Weights of a small contrastive audio-text model: text encoder width 128.
Rows from block 2 of the text encoder, named by matrix and row number. Rows with one number belong to one neuron. Each number is 128 + 24 x the weight over its row's rms, rounded and kept within 0 to 255. All counts start at 0. Numbers have three digits each. After the name is the row's rms in percent of the matrix's.
# gate: MLP gate (text_encoder.blocks.2.mlp.gate.weight, 256x128), inputs 0-127
# fc1: MLP up (text_encoder.blocks.2.mlp.fc1.weight, 256x128), inputs 0-127
# fc2: MLP down (text_encoder.blocks.2.mlp.fc2.weight, 128x256, transposed), outputs 0-127
gate.73 117:136123131112152117136134105136146145104164087119097172132151101210145135080137127126178133089180146154149094105115073093145129107147153129108141138136108119115138108134130140089120133152173138114115113155128134094089098182142160120166132130097106102123126125115092118124137146115176152161108145167109147120096122133125135147136104145144103107111146111107127131103097142139126179132125
fc1.73 123:144126128150130113119146140170133116132116138121151116160142141132123123139142119115089124144177107118142156187103127113126114154145151136124132101085136146118098135129148084132119095145173119168168095138081135116166133132135099143151100166082157148103153156103152120115141137145087101092158111120128131118177095160088093147131091090116142150123129136097138125138130082102107152125062
fc2.73 130:158153137137109114097132129133081125093142116134112106148092115116120123165094148094090123158138109098134132130126152121103140155117095164130071174130151161120085110138151115142154114108173131149096097140147140170126116122142121161144093150142139112081115139100143179125181127148108095110148159107112130099133135125128100108151173090114094148125123136126169119162172102117144161146107
gate.74 136:115120122138115143133140127139138135096093101091136179104095152142121120128117125130142118104132149162156118107127154118132123149141087115112164160135110128122134160136138147115115119108160119148140143135121123083105125103121150153145168075121105057159169132127127137121160163111120143215149160181108113114128123093132117155149125130108142159119054114142115144091099129097099161129123
fc1.74 115:093109146130139131146157153123121168154131152132139151138118162148170164102120107166149134121122139129144140159131101120105113146141067116133141103151108132102103107127078105109103150081092088174139089109174155139133104116144118137137132123157103135098145136098133102138110107108108118110121157098130109113154110120130167187147185119142155150112102109101100133077124160126137103145170
fc2.74 123:127135118139096149102153120133112165172149135114131135108134087111124123105109124143149169138115090121157109109125101109123198134108104114136123119156117144149127156116141147148080175079151100106127078144150148091109152135122154120148167110122113118133166100146157140126128105171114112118130088123085124095116167122141119181120118061136131144147091115126106148146137157099131104130174
gate.75 090:173129124119144106142142139134133097126066112091110077136189121102166100088111139150138132136124119122141098121115121126112117146130116096147124145146117101130105155138130206122126118182126106131203106160157159102103134114132165142117093138151075120076127139148128105110122147136164103135127112124113121146175119116148108145147114144100124132139137096166117106101115127144116166128135
fc1.75 106:101143086132100166128128166157130171148142115134101105144121149092112115144106134122119075089131123155112133113131120132130106095103160130126132138119152103108126141149113144097150101115113128113092154114114121155150142137068126133101123122154120150157152140097161173141137132198139139140042050140120139150141112137128143133112117137109117132125178157160117123152153103146130103124147
fc2.75 111:138155105126164125140108127139144146130141092139097105143097123116112171136110147102144137088157085137109111135100155124145124096112141204087087138117154130142112118146112115099181082113128117132108123132117093144196107140166138158077144139132140161144156147093147134164138131143151143095107084115132154124134085134148121133097122158166141126088167133159115117124133135122127115137092
gate.76 087:113107125166108139134079166142122111085142162108142117143130144121146149106116164124124124141164150096149090158132153156147168104129098129131146161124120146105117165154125117130163112111129111104075118175128131097140108121138100125088122094075103106143147098149151172140106114156087104153113151125132142093140157143134126146184118118122115112138171077156119104142125151142130069114125
fc1.76 105:129145119140130109103127098125131130126129107130051120163189138125146093142133112100106124129103105119115105101133157101106178138125110115170139123103148110155158114141067118139154159163114093162163100150120116139084141102113141125163152153153157118141118122086137141168172162116115121101150166081178116095129144118097150160109129097126124149121106124111137153107115117150115125115138
fc2.76 091:133117122144101143145161126145083086135105140094114142105104099137103174116168104132189128133126147141152133063097131167157139121160107085149162131120123128127118183157081153154076142136078137111129087120125128108114170133126079112158136144147123140143151139065127128174107113143135144121127137114129131150133104126114121130128144123148143095185156122131156126115107119118134112131126
gate.77 095:116157108094107138066096102141152153129102113118071109140134108059127171144170150123159168128146112137134104161126090159126145126150125091163126114139176152128104127154123128114143112133094082124127104139144086088120134124138129168109167099114101156130095126154130110137151127113120151153150110170087122164115160136148146154167115138141147106114113118150102129092130146150152122117139
fc1.77 103:177105115154112136128125127143096131141100079088120108176138137110150174134143146148151125092107142134085179177114119146115103143146092104144135112140109113121117147130109099123218153122144103145139159088179143132101137141151075141114146138129102077110116127149111112115132144155101107094124093145096117132167119136132150110151147145129137134109093131107152127093098124138134133131135
fc2.77 117:108111136127120139140108124137126106127072167156108148136105162135197113149158097115102186142087104155149129122123139084085128152111106117140100107147147093130122148144175105127106120149151126153103141112133125172096123131118115144102143118161140099127155124178083160123102103106109118130131136135175086149130174134115140105112140115095138152114090135151151116108105087159136167135135
gate.78 096:117140150103136146192112133144136127167144152133140109170134132184150163134103139120135155096161121106111121124125100115109082114110162121123120156135104086091158115114140121127086112103141134111120089135093082131113121112117145155157104132130193097152147166119098115110133116131136118169090129139141116161089110104122134122138144138130118167162124155112112158173124079158119173133094
fc1.78 098:129159141113123165137119113093120097131111132147128151125132149127148136059112141154117122138095132136127096154112156109138157126135189123130113120078140081123109127145141090104143154125206091160133069123102103130120127110129122163092090127111111102178140135094141123159128121120137137135092139126135127177114150121089113125124136166130150110147081161094154167155119145139148150133127
fc2.78 092:160136139095098156071127108153191128137133150110151145117183121143126112141142093111150098093126103115106170155172131162147145133146094167093096123115114134117121119162122139087105134175118140112114113103121103160109133139144123109107114096086137136131113136106085124136177114118176144128128108105106144130104130143174111092146159139110075122130151142120174142123134100119106162132121
gate.79 095:138121101131115118138103105139150135116079109137124090078077164177113126141139120139143119111135146100106154104146126162164127161115142125113111114149112121089109117113119123089138150143157102103137138117091089123119128125122112087145152140113131182134113104145117154108085136162149179150130128184076169137131150129108161146147101149162157113123170175153127121137081129145143151124155
fc1.79 108:173110104139145113169133137097143161121132108139135115092163134135104127137152152123153100116174116082109108126147127066134121110140150150118120101150142126128118103124149138097127116171163167106099099109097123120139144085116106104125092160104105173095137124126113111131102113102104139134117158147172131155182150182085166116113152156119121182146078103104120126137129117144128124147138
fc2.79 105:152108154131148132135139121147177116148109074146135121115113093109123117144128159093141063117160189135085087128117132148112098101161121136123110125119122101134118127108117141133100103122154140106108115149109140123187115133140153175130116172125173162090088157125121099150148112047117140140159134139135120123157129174132112142126124108117104122142146146088122109095142131120160155150129